config = dict(
    loss='mse',
    arch='unet',
    widths=[96, 192, 384, 384],
    lr_schedule='constant',
)
Rows from block 9 of a small image denoising model, named by matrix and row number. Each number is 500 + 50 x the weight over its row's rms, rounded and kept within 0 to 999. All counts start at 0. Numbers have three digits each. After the name is the row's rms in percent of the matrix's.
Before each channel's rows are labels from the 100 images, of 14976, where the channel reaches its highest value: "strongest on" is what is common among them. Only what is clearly more common there than usual is listed. The data: rendered scenes of toy objects such as cars, trees, mugs and chairs. In brackets: how many of the 100.
# conv: 3x3 conv (model.decb.0.1.conv.weight, 384x384x3x3, each kernel summed), inputs 0-127

strongest on: mushroom (31); candle (26)
conv.80 075:494494464553546491459477464504508560509459431489427520428467480461441492452395416503495517430561472533483453420501568506424477513495573477402496488449451451488481501455484531574409471419467431491471502422484541472473495472452537514537455555454396493561420571465514471510514402460524528487520398510496500486383380473547431451512456531484490336490543537563449479527443519433509481493567

strongest on: lamp (45); largest object: lamp (25)
conv.138 077:478417533534423472480429437614501466529472414502423431602530553499489477468449399601475486562573558509479455523433543513531530505497312472484482456492467483535524562502379511396513512543504435579466457455510395512534516482547509470387449536551520529526491559525511397506422472501403445528468389536487524508603487431570427496530529437531497519471465440544469590402530410517527496530523

strongest on: count: one (77)
conv.76 094:458454550495553516549533528561491386494501507496558400512504496493465528526429463524403530493543489433509456482481510498470507557439528479449492433390503538461502478454468508522538475431409650532464471502500395492477576576554398570436483632325518538600488423479539490515540427614512485523465504501509486522470469464493488576504460522510475455468485538489478475542550465519562478518509

strongest on: barrel (90); largest object: barrel (86)
conv.353 107:475500445520448544474449494455373511526523533490508549485426545537492486487454556512400527537545487501473463477538389460488471445567535381419477625475538581534458520490504445422462555483434413386487483537475505457470527460519480445450501467472477415449451500467452477501420443454362517476504451508509482535485416408515478464484469444516491420463506473474459461518463474516564481459459

strongest on: barrel (25)
conv.217 074:563521573508522536576440493548557478494448458498507605454527464532527448549521550459523560482587528629489425531471533508527497481529499529492569500480636539433527495595512553523528438569475543465558474453488488507638496560517504443477465488550590522470474509500470460547492495491415556449557480525500466504472545498537544493479452496527507462463482507513466534511475536508502487505450

strongest on: snowman (31); largest object: snowman (28)
conv.238 084:435496468499522546586487506490479484448481549490448454486453475507449451536529521476475520504502482452459559479436561538470374466377470570534474488407436551525456554514492496458511477484438527548420517471476369506496492400516465521466444504492526542478463493516504481498527543497454456487491511594456516445487299519521475515507489334491492464476597552492505468547466477580438453482498

strongest on: flower (48); trophy (25)
conv.295 089:595687468511508548526448467512552480545489383426452491475494424489544524491538416520475506488503506575504439489471590509508396433586479436552466554447422543501532641533412477536524544458444521499617560454543572477448433549493487447513599491451469528457506521458533450484399461402458494566464478503488536541454472432422488539452500610542525520495453472454563530533426490521546429451447

strongest on: count: one (63)
conv.155 114:511442549497423469505470511530469386454490472497483391500465446483540543522480459504495478468510479468509484515531511467512516525352370515495536443529547446478495442450498520491443549387590499537488498503455561456498606545451377343493464500507438396427495428467494513537505504409487469440551521447549504521533408435533562523478541469490484524483453489297450490499507496529517583516418

strongest on: candle (32)
conv.311 083:414549524518439499490487485520462477533387511493489509514471479492364459539503551406516484484475527607393433434436497473505477519431393568446483511584499470536495421468463438437512367478451554476505449533478526512509469566423510513513497425473473537478447525512519474457426462528515482457494468476534511462526478590593503502518521526437451406479463555537430527499484412462463555427435

strongest on: barrel (81); largest object: barrel (77)
conv.51 082:496486420456572432509481560468534542510487575512494534441505523503510510490500513533592463562427519534520530442523416469581462570548473546554517467420411515473530583502548548469425381414561514490453394565518464461505527419521502442520495517553403521447602531543559472501593514424460462450590548488466482453633433566536417572541508536544537478525603540405501538463433476530537542576530

strongest on: barrel (71); largest object: barrel (67)
conv.28 086:485508476470542514490496525376596494568473476430485489476534422497476576516414488472514571405574509493537511516557480493440456435472455564517489511472522520517609584585462557483544333532480516516301479487561521462475449495461513551504523494414538491541514500419497487484545588562555533554546553531511498528384512489455487522504527587546498568468586483475523511525469496497454464465457

strongest on: airplane (30)
conv.154 094:482406541520456429456437526542475505550527514578473514502513489495458581432530480598551459473571502466494606542611446450491400395466520578547515482441460404533528430541496493410514398487553446515517544527533508530595508469508491568411527530447437493498495484495549471449514560421482500503603484441522508468550483496596494552553503527566556469469473502493429541511516458477508509465471

strongest on: house (25)
conv.336 301:501493470502531497500535498459532488490474516518518538528412527467504489451481478525432494517518392507452465481524504444373510472493489516503468560451519501500421519494469471497495509486485526492513482475465482466518503509466500530524483506410484452540508455432465495506502513509489490555474458438386357511501476393446494493449384554334381544478513404420499485416460483480462487413527

strongest on: flower (37); candle (26)
conv.275 093:528429431525516481513487493467507505458508526468408490511445497438534519493523486583439451411447478478445514487446565475431422436476511405382472519571439519446486413445561509374561502453468547561406621538479430518508596452510501414489385530462530495493571544597510518559479536441478524400446498520522545523412455502486522463544455500491527298510485519529492455440502572378507526517469

strongest on: count: one (68)
conv.236 110:512463512544482513521520510522491453489542449573511464519487501503532556487482514449458547483449449510506508472503460520498442436455524489379505515334444447420420501546454458508475519441467558466494555460449430496455540494502484542379399530435470487569530499466499511524450454490398475477514407531528483496401517491444443457510455480493491379429593540552487488494517521441533555529554

strongest on: mushroom (31); bottle (29); largest object: mushroom (25)
conv.157 077:509497539536530491546520504569571561499614475466582489495481579379525493502530495496531494469502567399569606587530473565454512585544494516249551519423454445442508509557403513432491599557434498515463538472419563484534499524469508427451550541462508430447484513489486463532547513428496515477455552526478543526535519474563527464505572511486506449484493521457513444529545532464496481481447

strongest on: lamp (25)
conv.266 093:495499599491535502541496487450497510451419434496524488441491490461532539470511513326534539384501465431454467516475486516421564502445480524429516524491503375568482430432431458448541497513561480489470522502458509547563535451494474488514450529477518453538478488494432468522536512547422424471466476536490551482485555478459420468497495470487479548470344465467453428417463408452471506503602

strongest on: airplane (55); dumbbell (30); largest object: airplane (25)
conv.66 109:479512539467482522516466477510483556499490517483475478487492465456466523457530518455472509446514483538528480457437447443468521470609532436432488387465483483524496532451465508457554516469493423532536583482441506570500551528495502433496415507519477449437450483500585471496534438315425478408418483486530507468432518529426462470477455423470507448436419499524469432472475558472384502462482

strongest on: house (52); largest object: house (45)
conv.252 073:435436475554577495481461542523462451486466522587474465515424525476496482458546597561558527384496556476456475489511490552487471522483562537592475408426486488496529541549459494547502498493568408424536507553450422534508461617560456590487600518510543426538492507513466527501439572547489501523498439488462597499544493501445489458482539482502465567511341527428517478452421645489486483430389

strongest on: barrel (33); dumbbell (33); largest object: barrel (30)
conv.116 086:453514457495440453447473512491520477462475552505513509448529473438494500527447452446549415490496549499468505552534487438405481522503481479458485503465500458538466473542521506540538291484546556515515484744449513467520470425478470450562451499485451484503499497466451428452480509432527481487496586494490511448490528516430420471452562593498549494534498531522453508546558426499550404533463

strongest on: mushroom (56); largest object: mushroom (55)
conv.304 088:504531483474547567493574518522580494526565469425555469539545570555446463448521456452517583483496507538547480543527493526536466478593401378410481475502454477632505509576508516490560529519334419440488512501580473528456441522504575571420475498535588537518477507509515548563447487412513533477527510471507518529518482484552476507484482499497477468458488500466486545490448489527412453386468

strongest on: barrel (88); largest object: barrel (79)
conv.298 093:538480523549507532457465391515534468547518406585386515476558522510533614493483491594488484491536536566508505524513412451555468452644478379414550472546508459540551583400474494513432412546589502528465534449555482548569409527554403459433428504481580519464548530458419484578447443397513524558529437535478497517562487479500488504541506454490485538511538491516434521498508517496482514449552

strongest on: snowman (44); teapot (43); largest object: teapot (38); largest object: snowman (34)
conv.258 091:483509589466542453452383485491401438545416413554413542461478480459480487441536433365476506442497532501465488500508401458399516492520506398472446585561491523591466457374380502434454528528464482531453489437466515525550515326541490506465447511511503451500505509485516450550466455531573510409416520536441583476479534496429538432448512520546517549506418503530461514422464478473509489488539

strongest on: mushroom (33)
conv.140 081:573368486487582526566547531440462538515561421507537406473476507442452489502497547494470557535584449585577476546529404472491471543352482525530508576511560482548543500583460485366377493473589465498500387544465503539569497592406456535471539564460494457514573478553508506552512435656471501491500497474504505437510515489548526495529517499586479496483542497577602522467492404497586522488464

strongest on: mushroom (32)
conv.127 075:548535508426423479561519579474516540522437468415519500536534555577493466572575524324563533583470506507419520513575479510501451558546532504582425516573550565494492548511490523483511445541505557594592528522500499475487500522517553539449506494487491425501410524590527546472465570473576468534379573537487552467513477425484551527558571543582602535492531480523534529510523520496553528554528

strongest on: candle (30); largest object: candle (25)
conv.345 098:576520504553450483491393500487444462477504569453511628517478506466538467461460500448500466534530469520536480532525530508508453539457584404506462577445439486492427557429547511434489510507580504502463558531456454445525547495463429531478418577484448557432601490539514434449514480386557539389489488489550497451504478477536521459451502436592504359516479521526464437486436438534420520360537

strongest on: flower (30)
conv.144 106:442446540521585406430449509598470559515503543517530531447444500504408497497472521368448382518459447550353466472451521494479442402538528497571476486454387457524442413509534523445530584510466471476575524516491494502478574547474502468500580588414441509498566386447535437509491451496487522411561412457485506502545565497511579487457469422466471440516456480483543467484414477490496473461411

strongest on: mushroom (92); largest object: mushroom (61)
conv.246 085:483503481490437489423397522485501500479384554489467625463495515412485447448534479434520386486467432534452533450471546486424493502349532491477405443468385489532451464407538471566485446532561444467507502533465520455579522547479443478539489521506428456546505504477478454427479536530514480356518498417447584549497480487411464472512581518580434322453525537468497490483491556537414470482519

strongest on: snowman (37); largest object: snowman (28)
conv.141 099:495458514493473408543531486478520520437561510536515476461595541493548587589532496440517466495514552478519483528453526460514522555480526527507504446472555480577489525461455539549479518515523399559558539492521525555510527474526516541439504457521592507516482530585504595464554438528502501510427510559491527463505556500398437520527519515493458483534530528461495529492536458507493519498444

strongest on: airplane (37)
conv.31 095:468500513456536531468450520457509490530502435471404497513462467458465538425418551557465433507598450463513484492433442449491491415523346421464468482476435539442498623405508483428464501477569523461415488481439460489473524477459491502532472510519412491508529514493463481488551466424517501437598466466468468566445517464485509510480421469517472564552491484511504469427443458539454520411448

strongest on: flower (54); light from the right (52); largest object: flower (31)
conv.164 084:537492546474528531474442484389462510486544558485515541535476507559472539511636546503497498567427569538527532575511495512509513416544535597497429508447505463534532465481491514443467639456550405507368493555504425521447468551439496536480474520558504457509541508549463416500486511497545455448460614488472554516550549575497515498512540544507483577553579515527528505498508421553581454557504

strongest on: flower (31)
conv.326 097:487435584520464547543525527506551466505498690564536456465510451507537604469612431432504474550468474514540567493412434526470456460451465403449510534498445527560462544338554475519515568466564535515388549577492445564460460428483484449517561479453526550516502519502605467427489453466479473533481478471501511474517534590541423620389472481504444513515481404485563506483472397509493446538515

strongest on: candle (44); largest object: candle (30)
conv.131 098:540456490597511474508520457567499483551471474509556477465481451492468509512502446445498475481529453426539467474552413513498486499485483441375525585594480496479526483416517530463431533544448538552486439466490387532450515553493503549569464518439507490488528459464459465533467491490423543487533434515478520346604492587482494469491556548545533460594405566498454592500495609420477511462473

strongest on: lamp (35); pine (31); largest object: lamp (25); largest object: pine (25)
conv.71 084:511509469605398418520525482475557484488562393463583464539508449464457529458470416337556504588475493532488451486520538504525550461541486434410505441557401483484501477525509553436501473514426522521529450456482550535414511416428555504413381468453454499558417536469491435598447508428370541458403433438495474553592446466457552522536466546575488360544524531499522508503448486483536493496520

strongest on: lamp (28)
conv.290 079:457571554474547472515562499446464552525525500477468347583480462486393481515467532345477462528517486594422414480425467479469478441556476517504449329434481483470453492446499419531430490474504651488488512546460483588483500568436458482483418462496518528518422449516374412505527453504501434447501511507487538476331504550536529499510473429511511453474495510528534505535478490517471478473460

strongest on: airplane (50); car (45); largest object: car (27)
conv.221 106:462448580473411430498316486523484474433419505488461453424497509507439506519483554505475463514466475525496500550364380493424585442498498386512476345506463394550463467408530474514630423527523459528585631544463500525434464458539495409470457461503447502535587498448463468502436471470479531396453480533504510490437509412469482479475489522450521502447440542546408491464540471483376443475458

strongest on: mushroom (32)
conv.179 104:483463514412426426455437499547473554492469393535528550525441531473500540485615461440436477465486499567572500534440349383517569504561369561468469406538485466482481411362480490510580471495495508500515531496456550483534567514517478422525446455479492473439540430469399500542498456460476552483491426458413503515543505530469586501460544497398470477357424539478449516415518486578437578555453

strongest on: flower (41); largest object: flower (29)
conv.10 104:429566419453431493536527575463537519489501488451499450478498457494548540442509492467478431437522485562492469464394520475470476467508485302467455463452433482512494457487533499544455510628490604460493507453488446533483519539480511384540512490450465525464408492502506498534496482609451491404515558498528453596347493529404498550467424582498443483575455387543521530508497420479523538521537

strongest on: candle (41)
conv.320 092:538509506543522548543437549494535527553529596501502556532491553495516385519559477437464524487458541613570440517544461455498468488536447517490596429569503490516458503490469451442489427492381460520477526501530480635383483589471553565508469513532497559540490457522456529495494529478458531565519494473461546513589537513479424440447472481489503470394524524471519472490457540484407525524529